config.yaml
dataset: "struck, bounced, scraped and rolled objects made by modal synthesis"
train_examples: 78125
mask_ratio: 0.6
qk_norm: false
inner_norm: false
beta2: 0.999
steps: 6900
batch_size: 64
lr_schedule: "wsd_sqrt"
weight_decay: 0.4
Rows from block 10 of a small masked spectrogram model, named by matrix and row number. Rows with one number belong to one neuron. Each number is 128 + 32 x the weight over its row's rms, rounded and kept within 0 to 255. All counts start at 0.
After each neuron's rows are labels from the 100 clips, of 14976, where the neuron reaches its largest size: "responds to" is what is common among them. Only what is clearly more common there than usual is listed. The data: struck, bounced, scraped and rolled objects made by modal synthesis. In brackets: how many of the 100.
# gate: MLP gate (model.blocks.10.mlp.gate.weight, 672x256), inputs 128-255
# fc1: MLP up (model.blocks.10.mlp.fc1.weight, 672x256), inputs 128-255
# fc2: MLP down (model.blocks.10.mlp.fc2.weight, 256x672, transposed), outputs 128-255

gate.311 [128 187 128 159 153 128 147 128 143  93 128 128 174 128 163  87 128 128 174  57 128 128 128  73 144 126 169 105 183 128 136 112 113  74 155 170 128 189 128 199 136  58 115 110 149 120 100 128 125  93 163 113 128 128  87 151  96 128 128 154 113 176 128 184  99 128 128 128 128 159 112 128 128 145 208 128 143 177 151 140 112 128 176 146 128 130 102 151 104 141  83 195 128  92 190 132 139 113  91  97 125 128 209 196 154 171 175  84 127  70 156 161 128 139 102 167 100 100 171 103  52  77  77 107 117 128 128  79]
fc1.311 [ 97 204 168 132 125  85 128  97 142 161  88 119  71 167  97  78 111 128 127 128 153 128  96 128 152 128 128 128 128 144 119 112 128 128 128  77 128 128 101  79 128 148 168 128 138 144 141 128 216 136  78 166 113 185 131 128 128 169 128  80 128  79  54 128 143 157 106 109 116 128 128  87 107  96  79 104 128  92 179 128 100 115  99 128 103 134 128 108  44 114  83 149 128 128 128 226 149  78 109 128 194 111 154 128 127 129 189 128 182 149 157  75 128 219 143  96 128  95 128 107 128 132 194 167 171 200 166 161]
fc2.311 [143  98 220 128 180 152 122 128 128 128 128  53 188 122 160 115 155 128 131 132 156 128 128 179 128 128 186 117  75 110 133 128 116 128 128 128  70  20 128 128 128  98  97 128  14 149 126 128 128 134 131 103 113 128 147 128 128 128 128  60 138 107 128 118 173 102 128  98  74 110 149 172 128 128 128 119 128 239 115 154 110 124 128  54 128 128 128 128  72  70 111 128 145 183  26 100 128 157 119 128  96 121  86 126 146 118  81 128 128 131 128 171 113 128 128 128 100 196 140 200  67 128 125 128 161 127 128 128]
responds to: repeated hits (70)

gate.565 [128 128 108 128 191 103 174 180 114 175 128 128 128  18 128 168 155  77 176 128 148 128 128 112 152  86  80 128  61 194 188  90 118  46 160 128 131 128 128 144 168 128 128 158  84 165 145 128 135 194 128 128 114 128 154 160 128 128 170  74 123 125  77  70 141 128 128  86 160 118 128 168 128 128 191 117 128 128 146 128 113 126 132 128 128 108 138 134  90 127 121 163 171 128  99 167 155  88 128 116 128 109 107 103 128 109 128 128  92 152 131 128 151 151  91 128 170 148 209 128  64 149 148  84 128 155 128 186]
fc1.565 [ 93 128 105 108 163 119 128 128 128 167  91  93 128  92 174 128 128  49  67 157 177 108  82 128 154  88  58 160 128 110 128 176 117 158 128  99 122  81 101 219 111 128  70 191 104 128 100 154 171 128 128 153 144 163 118 128 116  91  98 117 128 104  97 128 128 171 128 114 196 128 128 128 165 157 128 128 141 115  78 181  91  65 172  76 129 110 100 128 128 157 154 116  74 164 174 128 114  92 108 145 128 126 157 151 213 117 138 114  96 128 116 191 144 160 110 168  86 197 128 114 128 105  89 142 141 128  46 101]
fc2.565 [155 140 128 116 128 159 124 183 179 146 153 128 144 128 143 128 105 116 128 109 130 149 128 128  62 170 162 128 130 109 143 109 139 128 128 128  59 181 105 172 192 137 148  57 119 164 128 109 155 118 121 101 113 122 182 128 156 128  88 128 117 175  82 166 146  95 128 122 157  85 184 127 157 118 148  90 140 167 128 124 128 141 182 128 128 150  96 128 128 165 128  93 128 120  96 128 128 128 115 122 150 125 103 202  87 125  47 185 141 215 117 176 168 100 132 103 128 181 128 128 128 128 113 129 150 139 103 128]
responds to: repeated hits (44)

gate.330 [ 83 128 126  99  94 116  88 171 183 189 106 164 108  52 177  85 147 111 146 126 171  73 115 157 142 128 102  99 128 121  74  84 109 128 120  87 128 186 113 128 138 127 128 128 138 139 128  99  52 118 114 142  94  91 128 132 128  72 100 171  80 153 128 128 199 156 112  71 128  55 128 169 192 128 154 114 106 131 128 158 112 136 128  41 128 137 102 158 161 128 128 181 147 128  89 141 128 107 128 128 111 144  95 150 139 146 128 113 135 213 128  39 164 103 102 161 199  88  67  99 169 174 128 209  89 153 141 120]
fc1.330 [146 128  89  74 128 167 189 128 142 128 113 128 175 128 199 152  88 125 102  98 202  25 128 151 128 187  81 128 203 156 164 183 127 152 128 128 167  75 158  65 157 157 158 128 128 128  67 128 143 104 128 123 146 134  84 125 128 114  79 138 166  78 139 171 135  91  96 143  76 137  93 128 128 192 100 144 184 154 186 120 102 128 128 134 100 128  91 110 138 192  66 225 154 128 124 131 128 163 188 138 157 147 147 192 141 137 128 137 103 121  81 128 128 165 128 142 128 128 128 128 158 156 128 128 128 101 112 142]
fc2.330 [ 93 128 128 167 128 135  76 128 202 128 128 186  69 172 128 128 128 167 178 128 128 119 167 128  43 128 116 127 179 128 168 128 184 139 128 128 143 128  85  68 173 128  91 183 152 110 114 175  82 128 128 123  97 128 128  72 143 123 128 157 155 138 128 157 110 128 128  92 128 128 128  39 128  76 200 128 128 128 103  65 127 136 139 202 128 190 128 128 151  61 121 127 128 121  63 208 128 128 131 128 128 142 153 128 189 128  31 169 128 153 128  94 128 110 128 124 130 128 134 128 121 131 128 115 153  22 112 106]
responds to: steel-like damping (57); action: bouncing (47)

gate.574 [128 130  39 157 110  80  65  75 188 128 128 128 184 210  58 103 187 128 175 123 128 128  99 189 152  73 199 128 145 115 128 128 114 178 114 166 169 121 128 162 104 109 114 174 128 128 128 116  89 128  67 104 128 128 128  93 142 124 117 154 128 128 189 128 104 128  53 112 128 128 128 128 140  99 156 116 128 156  92 115 128 106 130 155 154 128 180 146 147 114 128 128 128  95 135 143 184 104 118 131  91  89 148 102 135 128 128 128 128   0 124 128  88 128 135 156 119 149 106 128 156 128 110 130 128  78 128 128]
fc1.574 [ 72  86 128 199  68 106 163 147 128  89 128 109 145 128 128 128 215 164 128 205 158 161  92 128  92 128 171 128 128 128 128 161 118 128 121 128  88 128 128 160  95 150 162 128 103 104 132 163 128 128 114 103 128 134 128 101 148  93 150 104 143 159 165 114 128 103 128 128 178 146 136  52  90 151 151 125 153 182 116 128 128 205 145 128 142 114 174 172 128 128 152  76  91  80 144  88 111  74 167 115 128 109  95  95 147 157 128 159 155 128 119  83 128 166 128 128  96  77  83 157 130 128  56 103 119 128 165 128]
fc2.574 [ 70  90 111 128 184  85 111 107 128 107  95 128 113 128  89  32 128 132 142  61 106 245 155 167  44 128  71 141 155 130 128 133 135  85 128 175 174  92 164 113  74  82 155 143 102 128  91 128 118 135 122 128 128 127 171 180 144 115  94 157 189 177 145 116  69 105 128 150 128 183 105  93 135 148 128 141 128 128 112  43 154 100 109 196 128 128 106 136 105 148 128 128 128 128 198 128 175 128  49 128 128 104 104 169 135 128  69 179 149 128 140 128 128 128 125 128 153 150 126 128  73 132 187  97 116  86 128 128]
responds to: repeated hits (58)

gate.642 [128  88 159 128 128 128 128 128 150 143 128 165 128 116 168 112 128 128  96  76 128 128 128 110 157 121 147 128 153 147 185 128 128 128 128 146 128 130 128  86  93 128 128 128 128  88  87  64 108 128 110 147 128 119  38 154 196 139 129 164 128 128  61 120 128  92  93  76 154  62 201 130 133 178 128 110  36 128 150 128 128 116 156 133 157 160 128 102  72 146 128 128 117  92 128 128 162 128 128 128  91 128 102 107  85 128 179  58 169 156 103 128  79 128 161 189 128 120 154  99 128 139 128 132 128 111 115 128]
fc1.642 [100 170 128 137 219 128 128 191 128 106 141 128 131 128 170 133 117  88 102  66 121 125  78 156 128 154 128 180 128 158 128  86  24 255  82 147 100 154 128 144 153 112 128  84 145  90 176  38 176 128 128 143 101 109 128 128  94 128 128 107 160 120  54 109 118 117 128 139  52 136 112 128 108 171 128 147 128 156  67 171 155  95 117 127 104 168 156 105  80 140 128 128  90 155 128 159 148 128 185 128 128  76  80 141 128 128 128  37 121 128 161 127 173 125 113 101 105 157  86 160 128 116  77 140 112 128 154 120]
fc2.642 [103 128  52  93 128 139 105 185 138 136 128 128 128 134 128  98 161 126 128 128  92 109 128  81  71 107 169 128 120 149 212 143 154 128 128 125 138 143  86  61 134 194 162 157 164 128 105 128 107 128 128 128 200 166  60 128 213 103 128 186 121  89 153 139 124 124  86 109 150  91 128 155 170 128 126  92 128  68 128 128 128 128 128 128 152 153 128 125 122  66 116 178  87 128 158 197 119 128 128 125 128 128 128 128 128  86 141 100  94 128 103  69 117 112 131 160 148 148 138  62 179 178 128  94 166  65 121 128]
responds to: steel-like damping (69); shape: membrane (51)

gate.209 [ 74 180 161 146 180 151 128 168 149 178  85 158 128 128  65 122 108  67 109 166 114 128 165  69  77 128 194 111  95 109  87 128  89 115 118  74  92 128  45 128 162 128 128  63 126  98 159 152 145 100 128  87 128 191  84 151 106 135 164 128 123 110 128 166 128 105 139 100 119  83 128 128  70 135 163 103 147  91 143  84 101 128 128 170 128 132 128 160 128 154 124 128 167 110  95 128 128 119 203 100 128 128 143 164 128 138 128 144 112 150  88 193  74  89  94  80 180 128 128  91 103 120  76 128 129  61 128  90]
fc1.209 [166 128 128  86 144  94 128 112 121 128 128  74 155 128 191 128 128 113 131 151 128 128 128 197 128  90 128 128  90 131 128 128 128  85 128 155 140  47 128 102 159 128  82 175  82 186 128 202 128 194 128 141 149 119  90  75 128  56 125  90 128 128 195 101 128 215 156 128  75 108 100 128 168 175 128 177 106 128 106 164 128 139 175 138 109  42 115 126 128 128  61 158 128  69 128 152 128  97  89  96 141 171 128 137 186  87 153 101 149  87 151 128 165 128 141 128 144 128 128 153 173 130  77 142 178 105 128 141]
fc2.209 [180 128 126 128 128 120 116 145 128 128 128 128 128 174 128  79 143 189 153  81  60 148 128  90 139 128 101  46 157 152 128 145 128 128 138 151 128 139 110 128 242 128 235 128 128 111  94 102 109 170 119 128 124 128 182 128  23 101 128  41 128 101 128 128 128 128 129 128 255 213 128 128 126 128 128 125 115 103 115 128  99 142 112 128 106 128 128 128 128 128 128 128 165 128 128  89 128 154 123 128 114  72  72 128 131  68  44 194 148 128 128 128 128 157 152 112  84 128 120 163  85 128 128 132 128 128 128 128]
responds to: repeated hits (49)

gate.148 [161 152 128 193 116 142 111  87 128  87 170 128 146  84 127  91 128 144 196 173 128 128 140 152 146  87 180 128 128 128 128  78 128 104 128 107 225 128 167 153 101 128 128 122 128 128 152 160 128 166 171 102 127  96 140  73  83 128 133 128 115 144 124 178 180 128 140 110 109 128 128 185 115 117  84 180 128 128 115 128 128 128 128 117 171 128 123 142 170 146  99 146 128 128 154 126 165  98 100 120 167 128 140 128 154 128 241 128 100 135 128 128 164  99 155 165 157 128 179 145 128 128 130 126 104 166 154  15]
fc1.148 [128 135 133 128 130 128 121 128 118 128 112 151 125 118 128 128 162 152 104 128 128 138  75 219 164 128 128 128 128 127 112  90 144 194  91 146 128 161 128 124  70 122 115 173 128 130 161  97 168 108 172  99 152 128 154  85 168 148 163 128 129 158 104  85 128 128 193 103 105 206 138 128 149 128 104 172 124  55 143 204 118 128 141 165  87 128 128  92 145 154 163 165 128  90  57 147 151 129  93 198 128 140 147 138 152 187  12 128 142 122 152 128  78 110 105 130  94 128 161 180 193 128  58 128  86 128 128  63]
fc2.148 [128 128 159 128 128 128  98 128 143 128 142 128 128 128 128 153 128 119  93 128 205 149 193  62 184 128 187 136 163 107  82 128 220 128 127  88 102 128 110 128 126 138  88  33 128 128 128 137  96 129 128 128 128 128 213 128 163  93 123 106 128 128 128 179 128 128 114 110 128  99 128  52 128 128 114 128  85 131 107 128 126 128 114 185  71 128 128 128 128  79 185 128 123  99  83  62 128 128 214 124  87 128 183 124  71 128 141 128 152 128 197 121  94 128 128 128 200 160 128 128 128 128 128 149 136  95 120 216]
responds to: repeated hits (57)

gate.592 [113 134 222 115 136 167  79 130 158 107 128  83 122 126 115 169 128 150 128 121 128 172 104 156 131 175 193 135 128 198 128 199 128 128 128 128 139  81 115 112 102 135 128 124 150 122  63 107 128 128 128  56 128 116 170  95 130 132 128 128 110 134 128 141 133 128 142 131 114 128 133  88 128 128  96 115 124  59 128 111  93 128  96 149 128  95 204 128 146 142  65 128 125 126 128 117 156 128 128 128 105 128  99 127  92 105 128 128 128 128 128 236  51 152 128  81 128 150  67 149 202 123 103  73  69  93 157  83]
fc1.592 [128 128  45 152 197 190 116 185 109  95 154 128  92 128 146  61 119 128 103 128 128  71 108 128 103 150 118 128  58  64 170 126 161 162  99  92 104 128 147 133 166  63 165 204 174 110 128 128  79 150 128 195 159  79 128 149  97 169 141 118 128 159 128 106 184 173 159 137 128 104  78  92 156 126 171 136 128 202 161 128 112 128 157 162 168 145 130 128 160 128  90 128 104 128 100 206 125 102 155  96 150 187 128  94 128 128 123 139  76 128 151  81 138 107 128 150 157  95 128 128  55 138 134 139 140 144 128 117]
fc2.592 [174 128 128 134 128 128 145 133  88 173 138 128 115  91 167 128 137  95 159 155 175 128 168 101 137 183  74 106 128 128 211  65 165 128 180 128 122  94 100 149 179 128  67 133 114 109 125 128  70 166 128 118  91 156 191  57 102 147 128 121  60 128  99 128 108 146  90  86 128  88 199 134 183 128 128 120 128 195 128 128  51  98 128  97 213 128 113 128 181 160 160 128 148 147 106 133  90  75 128 111 186 116 128 104 165  95  88 155 128 131 118 148 130 128 128 128  77 128 128  75 133 122 102 175 119 116 128 128]
responds to: repeated hits (50)